A small encoder-decoder audio transcriber, trained from scratch.
Training: soap at rate 0.0013, 4500 steps, batches of 128.
Rows from block 3 of the audio encoder of a small encoder-decoder audio transcriber, named by matrix and row number. Rows with one number belong to one channel. Each number is 500 + 50 x the weight over its row's rms, rounded and kept within 0 to 999. All counts start at 0. Numbers have three digits each. After the name is the row's rms in percent of the matrix's.
After each channel's rows are labels from the 100 clips, of 14976, where the channel reaches its highest value: "responds to" is what is common among them. Only what is clearly more common there than usual is listed. The data: melodies that start on their tonic, played by one synthesised instrument.
# convs1: first pointwise conv (encoder.blocks.3.convs.1.weight, 192x192x1), inputs 128-191
# convs3: second pointwise conv (encoder.blocks.3.convs.3.weight, 192x192x1, transposed), outputs 128-191

convs1.172 094:484402485470460482520489518514466548505507393529376499425440497431525457533572444479543493546495468509484528452618526424528466466553542471544460472599513526511550500518546449477576448499439516
convs3.172 088:474542500501460443576420577520440466556424475445505530529567446363478429551499526513507453453494475476484517462487521419490484549555574609456563538489444438579560476444580429516437583550457468
responds to: the note C#; clipping

convs1.73 104:585467491528436517556490468459565524492506554543565430461508443475532500457521601465472492494516506480451606482438424453437522520514509463559589530490518551496578497529391484508373577579508534
convs3.73 109:416516534592468504428503541529506498465502499503524505505557595577494549469542579508436447576518439470404468563433443542544497542457508490536499668466519491406526539400508460504449546388498579
responds to: the note C#; clipping

convs1.5 101:492515486475498434572603455457493502514520481411436594514559450542461547630449581536456429504460518503542437494513454574536424498496457489487518500461504394504436426549469595446455527448532485
convs3.5 096:513454572531530511518508635514462439539509439609477529486476512554509491388550478481489539455454462504463463516563486491517492487570515606468559529548514526478560490516598431491526475468540539
responds to: the note D#; clipping; staccato

convs1.0 103:502538523459520474540580410505567588474466588465477537505566452480550544496534447469614501394467507545475504474445462558379480478602544454465573472530586450557452508441425521582511470539495615
convs3.0 099:563538539579495522535483450513525524538490530449507550435409552505464472518530529482535557527604484503486523510416490551497504409485597438445451488497548481472501483507555415442471459509472492
responds to: the note C#; clipping

convs1.110 118:456433471415594491558390470461548526476515389509406400502540507544469534460430546561540597481494452415514502474453452624496498492501486501570520465474542491552469477515406569509511551557536515
convs3.110 110:553513495502488460485525482560507596556455571576583474520470424506582425523401452509475403522541492461514417513466431532572472538463488496551498492532472466506479502471557542463572452418448497
responds to: the note G#; clipping

convs1.141 101:540452418522519483572373504455545544539502446559509487438466548534492589485453581456574578490508498487545460537575481559487551565468435590521556548551542481510450540500520494478481552446540515
convs3.141 103:576548514394539499458524516499470528517457537516524474449513337567490483510529537493447453474445372493490407471577507544550471516460432493442436405538541508516447517454437454472464476431504461
responds to: the note G; clipping

convs1.160 103:627489456504524583475479461436550481609621477496530501451550491538515453544496495536488427554573496495584468461470542419547532491500506511410466475450530516501496502589564473497467505538480375
convs3.160 097:460592627552580593477485448527539575452544474464552453463557422512514505455468448532523480529495452501463605470569520482521498536520585509505493530554426538589503501458560442538489430548411553
responds to: the note D; clipping

convs1.70 102:481533552549479556559543552532444458456432464331468532469509466433466494481564438478471526451445469563470529432577549509409531460516497528493595507519478468455541472529612459508533518404569460
convs3.70 092:453452450593506530501422581412600526441501552523589505486475485494504495481494449523494531545513500478564473556470379467484549471588512477450460456504522402517597584451490516502523557429439583
responds to: the note C#; bass guitar-like; clipping; tonic: C#

convs1.57 101:536460535415463478417517455538396462556516418458486619449395461464463479405504516505491557541436513488471492502423536561477485587463563511396503483514583515510516523509535513438530417548533483
convs3.57 109:456533548577510484444569387441515460456505447535488497464495466519522485587394501488443529507431417537511528431528460521506523474410594492438462554527560422456480431479428403530444468462490358
responds to: square lead; clipping; sine tone

convs1.132 097:493561441466537473540489504489484501526575606484513609480522518504541575526462494462477453505423474534425509574526445501429401476505506421481467574625505525623530500445470476522508448495548498
convs3.132 094:435410484636494492449487471584474426466533439526467465503549467549488550534505537528420577478483537485431515415541461541449486471482434475416529432511419526510524533540579471418585532563425460
responds to: the note C; the note F; staccato; clipping

convs1.176 100:533584501461489446507447390565543508587419513503464536386425510533495458442464599434450462539543609496436491459556421475522483517492452410561503511572429391518455516487475475512461508513498563
convs3.176 091:394540517509499516466500555547596582570462595508543446370526556601463510476479416429459506526474432541446514420579515436553574437402519506539490496494557481453488400517519582560551524433491515
responds to: the note D#; clipping

convs1.152 109:412565435414574429423538535516543541512543494490543504520445453531540497436548497490493553498529547498430539427461443509467507511543566470414510567509552437530574491503457491537534572513522484
convs3.152 108:465469539584463552525503450589572532536515443488479538410569620465524476430511496466491514576423455499529447559503557412444516550487537562565414476513491505515471502503542480511538463467493523
responds to: clipping

convs1.20 095:467510359589551503527461516496554484572548456452487531540541558540474499499555485450456506545448529541454525481499504544531498604466385544462345457472542515475509531509575583501495528517550567
convs3.20 093:480535499517447580511480499422545509464528449432531459533427476420468545525522540528544494422525554454467483389536525549462399556527461461554522547393462502521451479492553450510433581445625495
responds to: the note C; bass guitar-like; tonic: C; clipping

convs1.124 095:539482492541520489558430490505510511527592449506602516562437426529537450518459433408513546599534532474446477443531574445550500439440490441471553450504540514472526519468376493483411480475453501
convs3.124 094:584374469468524509428424462487509533462444560506483419527495479533496541474504501424487378545494391535495520543498449505492459595496575513476541463473506564455553484517451493494585398488583472
responds to: the note G; bass guitar-like; clipping

convs1.36 090:467385442507526546608544491556587546463587461550565486511555504525627447555429481485439447505515535467479485426445452472467485472469518540507560500428480420517506498515484436465557506614428511
convs3.36 095:520480559514558489544537485460537540474510570503553522526581499513471477565422520502487439537505487518522491505540531459514491569376487550481471543444545441497476503515599475443509495545499404
responds to: the note F; clipping

convs1.106 099:519486539544597536536432481496503499571527473475559435527508477527520509575543493580504407516510565516561484477499578499550490491445451473410449481569521518514500485480580492463509593444442511
convs3.106 107:534496556459466539441501513514524548504436539473451517443527523416497510467535445394433406559464556472432514474503555463425398610484496500534463527606461575560460467593549472486545472480460573
responds to: the note E; clipping; tonic: E

convs1.24 102:470471570481432565476503553499561471485543489484425525580531517517540446492573469459612526457481517537565475419590446496430445552498420488574486530487513612486589441511407454402501435543565560
convs3.24 094:455443462530499487539623527538480465480480528543430446379439501463399524547462595470534531526473474507527489510528513572502474613427491493504532501432468525574426427470456531525564512472494454
responds to: the note A; clipping; tonic: A

convs1.45 102:468502554494567505493550422507478545559495580468415457464483552432427503542511532559559555553524463496525468644562532498457593479483467445563423597454466560434477565531501488475546480520543539
convs3.45 100:501459454529563523450499579535507485571473476494489464485461486515507532495439440339447572392478474499494515529577568475451523538396496464584449581498465508539484552563524462506501466519558513
responds to: the note D#; clipping

convs1.129 102:483480555559548484554512483564475475400417540447571517523475500501509537582486517477534584440464468418525486428435459524445480514499560556503457508543577540433492496503487533526521522467407527
convs3.129 097:474549452434519482467451489496544457507485570523506398624527498501507470505498494484493594529498523448428476501529605582458545479527569469567590488463520538505583606415537476506574479467490549
responds to: the note G#; clipping

convs1.162 100:465472514486487580522451541399524453490472503526543523558401541575522506569436501517455506538527548583436553576541444452475501486515542567483550542542447507407507482603418392520457520409525521
convs3.162 097:396480461482480461546512484558495567519443577494442522482566538522489411502451450441503411529520558538489439472563502519500505528371565488445575466392484475614458554433459482527548541519498405
responds to: the note C; clipping; tonic: C

convs1.13 097:526472599500502598469508470488455443502461493569617577545633615506509496552575478496559494446514492507619603433527503484430609540470475446503445426518501411491490593522444481516512510537517516
convs3.13 096:554464504389433504556442592507466485546470458575520454466517539493478485427561527427514483561512521542491433472507517472408569591471467459475504493572447447583492600471623440558568531480510507
responds to: the note F#; clipping

convs1.67 100:427520393486647557490447521477434557520463416469460420545517453459486532632510569521498519550410440539629443480495404376514507539494495466449493515485535466615465488491477478564535396552497520
convs3.67 104:426427379478571493465511532492579458510503485456492609447525549513584496520415462472534469457437496545418450498585514509470517532508380456503405501471442474577388477557458405493501490576499496
responds to: the note F#; clipping; tonic: F#

convs1.120 113:564590486491550530433526411560445497409490556432516497404431600533477580485513441537494505568501555514597512532448563483505536503540507558423557462521548488510427521517451477508438574524448474
convs3.120 097:570429522484508494652478487549436488458606532481481452487515524470451436546467455486544498511487461511580503510640527406496551448537558505481494490525448513471388523466470519469554521511464561
responds to: the note D#; clipping

convs1.66 089:489564481497441460452437545502482474479596421507480487437411499499579511486555495462425544531480509511480526525485499597549480559431551513558451435543504533511511517519544432445499447493515481
convs3.66 090:554468465469495434517527503573507534476442498546536551625552468448435450465479501484415459425472529492535548521607535486411548531485475588438458499552544477563425504456448524482559416500488407
responds to: the note B; clipping

convs1.90 109:529570488473393518525459548480494542577487367490513450506452535551510529581405468451530517529453471497508594457494551412489567552551573509451552519487561523449487486496442505471539627469523453
convs3.90 105:481458519529578540488453499485543453568587487514427520503526583520555521413486499466476505525496569466462451504522553481471549487501545625526554507475521529509435502564515524532540537432532521
responds to: the note D; clipping

convs1.4 105:573548403517525479509471520524573530502473528587455546529523518493488587494509594475538554701571532479659435512455498564459533522517543412514482491533529528527552527464526577545396494565445501
convs3.4 102:555446495428449490562471471507442481550486487482511550402525359496471476427424499454529512433492565577523522442518456517440434538388521502388453461454573495549456543514465422569524579462424459
responds to: the note C#; clipping

convs1.139 098:528546419567525491503495542479491429546526408476520491490564461526551476490490490568372481516504514526462484596529509529455428491488497568444497526575375527386549485464485518509464478560553490
convs3.139 104:474476494420507539511403475433562470510508505489472355468494475449482459473531624480482493542515434492486520443482515521469431526449458470517529476479506419530476492515504535492480491599480426
responds to: the note A; clipping; tonic: A

convs1.48 104:469539462415468481525410505528465534487464526619553474548508526489518495537483424516450554402500411449462397446401410506534523489550555467495576548406665442485540453525447436491479416525454432
convs3.48 111:492529515447527470527531517475535587550544518505566550512439498480387459626473457510536503457546532436557528559531456473507437589510510556447491591428526482470541575428474480538432424491523459
responds to: clipping; the note E

convs1.85 104:586526492554486508435595504514517473462543531469501500434554453494523502456438552446459442579497555409452484551463441533489470542512476563501465548514501469446479528488497439417539501534474596
convs3.85 102:475490554491516588499480460512453487514476494434438555494534586547477513606537495522507574441560532514561431495553498528427506416480508442442475483475475589417524543465530463514471482451420492
responds to: clipping

convs1.40 112:445578544464464513499516523517443485631531492420440456537339474519495514530559546447545545493503473488605528525520473476480547457540504483440607485490431580433456512486468520494457500349517468
convs3.40 147:461485554531541478527453512536485507469563525561556544486551439478587511533453471570453517509543482458480511488577463487490470408531463491490397387522482578395536552541509509454508538540461560
responds to: the note A; clipping

convs1.134 093:485549488539508479495489524536566567471544504455566565537494521490431552516528570457479455536407458567500461584569433441542405448504438521536571581543567492450552506506521436508537468549519513
convs3.134 098:521467554519557540542525479547496401482398429501381509537449442523432442442502498487500462467441489479443658465497456599435589528432504525588491393578502557535562505459540481437438449509478504
responds to: the note F; clipping; tonic: F

convs1.21 091:457522447487512506503495476529551394461533495431533483518464432533436378635591499569529433463462491469497526497380460507459489503407494522574541468361471424460544543517523453555442485495504466
convs3.21 102:447521430547463444529414502436479508492446458492543424516472412561514510534476441514512516536569515471518488611511525517512501446429468469422559500494462529501456520500557428495574517478561511
responds to: the note G#; the note C#; clipping

convs1.149 094:435551578564515487604552540470490477536486472500544413509419413429600530473514402524514393524545592480456474533512575498477550609457511491506461553423517542548615456507506516619402490484481485
convs3.149 104:500536478554470569543435452542503566396514419572524601442475419492477474477456552565537407492487495501540561513604498510412482495431550583460479551551523454539569444461439467612494550512480455
responds to: the note C#; clipping

convs1.46 103:391448468544456477462445469576470517518448404459434574468481447480554521445587494417536468475383539521554506607497513533512519547519484505576453430471483602617465510558480515447534467523519425
convs3.46 105:535448475441504532454449471562537495491507581471480544451409427492565415494564440466422462513485555491520560393487586515478474581600482457505608489507475541507512526569488538390526536476456557
responds to: staccato; clipping; square lead

convs1.112 091:549444459446522462579537520505371522433485508496517571449469517515531500434486497383520549523578457480474408512559531465466514408478499532546686499482569484565484463559442517512462454491511402
convs3.112 091:553458527546416498460480423576638513505493415425574554510432505612550472589450473472548488478519445523517428569509481452478470567570533575546429486594549455477503436598450580474509477457493475
responds to: the note E; clipping; tonic: E

convs1.146 087:450527525487593439517457494506542456483492445482504447461463550443586445456526505477413559569524565590469537438479468537528462659548521503583507500572546608531477622491415553405527509535420435
convs3.146 090:544494471583475503526604590451468451483490513525482420550469517449514463528476444428459494536517530505472477613491567438432441543494592505561471494477380522470564461529464465471419494530485404
responds to: staccato; clipping

convs1.10 094:494497508481553483446594523485523495519426531472531423520406441478509491533570551505488491569481502475503512558496506472413504490517474527535511380460431585450484501469464519458439412571505588
convs3.10 098:481448545502528552560484493479503568449484454519502528532549574489432542501442465546468432483487476486541481561467449406545538421490555531537569528350539553451491526519498479523509494567530555
responds to: the note D; the note G; clipping

convs1.27 090:550441394380478403497489497494490560636460497565410485445468577549493531590428460558498525545517574456500591556523516526535476449481561472444610501497492564488602471467577462423411519439531434
convs3.27 101:549566611505433472478509558493578503453441483469556468395514489508474556479447426460462489515494501516488548484498441564432531469466385428486482476532451557425498393491512488465442401531573530
responds to: the note A#; clipping

convs1.174 102:598470497564387561505484569568527456498565480484538584569542429523467536599429486526490475460444441522475480399489422500511399573500429510489450491542467532529495556403414573466589479527512566
convs3.174 091:401484550449500426498482508494496464521446518481513522427532472436574489490528457516480442568463414532525360515451503504489431539508538471518468499497568488549522456526489543495550565523519522
responds to: clipping

convs1.166 097:501467484491478539521497593494569471502555426526553524561459498476477493641505482491481527567588546510470524401529491361496444531505580553599585445466596478536434567512477480434506461489556506
convs3.166 106:499468537503575399472515405550537624499471509538472447461462464507392443562517478593569559507543517554615571538542453539572450542478443467411487541507427499438451380560533430489540595452538538
responds to: the note F; clipping

convs1.182 103:508421643516502452614424544519481533500501462582417424554458490511581574582473454452562537479455427366513515549490498558497462544539492522481491430449536552492471471505509562562482487566493589
convs3.182 104:429568497569547523425443532520502566506554440502502445454488399482567515508434517453477526340453576479551557529472381453499483529483522537537543400508465587477516452462520542442524450553587559
responds to: the note E; clipping; tonic: E

convs1.78 097:542490440336502487526441477491463461478542505538525518526471531453485414479429521586561409474487465396449534537591450495554463540478510549433444553537485472449516530455552440548503481407529577
convs3.78 099:524533603452500527453489486476414496464585558461439491477456503541542634538422527483512464489505551562464491444428479523527464540575456578516537439433428555476435537443442564468496482531446439
responds to: clipping

convs1.184 106:486556524479464489492476504486490504458430525545540472518554519482595493527483471542480483448515455489478434505574389493525517507530579504466494436542447541468472483568500484583515439418512525
convs3.184 105:490474448525488529561482574580481551580498429380516566529440482606446497597459483508406443532524596455576532557448446487497522483432593430496524551402493535462478501506453421465506473622539554
responds to: the note C; clipping; bass guitar-like

convs1.87 097:540581470486618479528570569450477489505511407575504532512506537435480471450575474519510495483476534533512541467544544492399480533405453532445518402502501536454441442474547436571448504595524514
convs3.87 095:468454539457494418519471553546507355544464570475494496435404520460488493470431534446489492395467580515460441411590555535444447512436504482496377455514507503486507455459486543470457419443511451
responds to: the note C#; clipping; tonic: C#

convs1.94 097:457468429531623474533458564558503473544564432536486598474569472444530514564547481553488483555542416490502489381522434533518537479491508577483439486441484509494495404533427532426544474493549485
convs3.94 108:538504477451558465446545487553485478481527394524463545502517476541477543669592480523539620499438460583470521492568475397432483490523514450467511468407513504431506561494487437630439498585538513
responds to: the note B; clipping; tonic: E

convs1.127 093:487557504548472563422478500514494546508510523409491496512432440562552457424501488469545488570476486466486583549490520478474495539463462453450588507499440531552525555516581467510557598531557448
convs3.127 083:387479548501553550524536585552518473536438547472501518438518509507562462526498571502430526399472570591568512467521487556536585527525576445560491613494459561495513548496451470413538553555509456
responds to: the note D; clipping

convs1.156 098:458395467555493422497446415549430553433474473489560513451516494484471494543544544539448510487484575563400482454505519458445427426463468498409504482511526537484471517543471470497426523489497580
convs3.156 098:443570431483530446589456494517549496484473492514440495482515529504572396522424493443432575485546438585522417476555429468425445542487488483462427528466540548517518531498520487498425451506493563
responds to: the note D#; the note G#; clipping

convs1.171 104:520509539453428533494471462519449534407521479615372461431453453495452456505481443532421483539478492562536557554612497550508488489584545521524578561527423532463453502535484474460432644592461577
convs3.171 099:565561550466499438506490472554467529554408468419565587529451534469484596488514486443535513513455495554420529534537522453515478541516487411533463556443483507549417433429503540423507554505615518
responds to: the note D#; clipping

convs1.35 098:591459378426563488495527426504479543520612525508590538530415480476505415470542441498518576506513549505466510548421426555515480527452529475493392457530514524532446543535539462430481490539476465
convs3.35 100:494453535512455439464511418446506573467549470536453463504426547410522550532483445513424510450514574508431451475484426411488482522445514523402546490463482500559430505465515512532437526458509526
responds to: the note C; tonic: C; clipping; bass guitar-like

convs1.158 096:431500496485501528603490530429464497503400505571528536503498431490560476487484485474444522469582517465480503474597546548444464422518471523505581473617511428443522461596445519485479537467457481
convs3.158 095:513445605426423455480489483568469558449498565535524499527587493512410534570484546512464496480554523471462467513539560499475413451520428497494501520457602536503462468536560567535459561451394531
responds to: the note D#; clipping

convs1.135 097:537476534526469555535451545465482480554552515469542467488523511464466598523463555529491462497470419534532535388553486474535507582482408560544478561562485472483644482486450520592487559541464390
convs3.135 090:518511556449408620431464490493495467480565519484597461510528526535472489508507557500527619558527512485484519449469556456451374418556519578538431474461486398509433462525590575623542516488561430
responds to: the note B; the note C#; clipping

convs1.151 103:579482538546513507527413538533589386462477465525575476483462664497545489445547462584580511569556506513537415522367423545396498616489504470561413504511425532524509599530490445514540480495492547
convs3.151 104:521411587531495553513560602554452521474423568553464547448435522522499545484503540527475480545517474506516523535451524534529477516439474478449526510483581517483597492441585361477485606553477545
responds to: the note C#; clipping; bass guitar-like; tonic: C#

convs1.7 101:542504560532454438452525484523500533496609573569613485454461490504549457546481471496515453459486486513479578441471506524469418456517534517421524445468588523522423639520525499536457469493505561
convs3.7 092:528536495616509606469597493467495464423531551499531448483492404500521473487428444527393524594484511554486464573439550539520522486474489533496522472610477567526570416530435490551499503429549485
responds to: the note E; tonic: E; clipping

convs1.186 100:539474475527515593447510442491397535459532558447547550519539482486517513499546543478540537418485519438530434500496554452557452542478490510513473564512565594469459528435536480506519575491504570
convs3.186 096:458516483555548439497499583482589542496471453462543572555485519548555563513432491594453383482459458404530431573485451401500579498557458466506533402502507500567572478598498486586466487569549497
responds to: the note D; clipping; tonic: D

convs1.91 101:473504464536457579449512542507576495529487390484529523544467454460447517467545526518578608582500458553544511539581461516489533507484503483490452454522496585516460455419420418559520456592533461
convs3.91 091:514536475449403547471456491394481462513578546463609537398529417432602504517604517563494489568503592535446471570461468528480462546546388552490543595519445451491447552519424504460519459495495532
responds to: the note C#; clipping

convs1.168 083:493510504560560467522560522521466478557522497468511483485452548471596484395489524543553506516581483489533441459414474597448507544580485421516498614550512488570521473465445513465472508580414534
convs3.168 091:447540562412480541473485550448510532565563437499474495542541453534496454513419480524547499490482512498502560570452494535452497535464564544546521568515507538489548483470514488545424522513503564
responds to: the note A#; clipping

convs1.126 098:519490475604517494538572486457450393524492523539471443558516539533370536409475487507503501490478499562504632575554456564451507418454445474539448523469573538468434553467508517437455454432488510
convs3.126 093:492415517502580461530501446441465517579474462482471403409441449534544522420477503502441422595540508489499471535412494437407419513523541468500432565495439372399397445513452541448474535521503542
responds to: the note D#; clipping

convs1.72 100:510505406434566558506463519524396540604533514468480488520520565448479474596572590367512542425555549566520516536455466457478545434545400546561477454505513542563526504411527470492540448569543427
convs3.72 112:486484560451570486365534483459449464629437531546497500472549488460563486539448491516550489528476543472460426516536507605433422585555550568446466491526496532485532454452479517541549493580467577
responds to: the note B; the note F#; clipping

convs1.116 101:445520498526540502550457529501517356433500486547583480478527529522539476420498519517495479416467501524440388514533428511467416479354447470570502461484412462447460572501478453486550517443484567
convs3.116 103:558539504521557541453494426592441508502501481521487502573558538425482566546580474475578401450444493519565488527450527535548495562486552469490516498597494603508497549559553485571489452461460468
responds to: clipping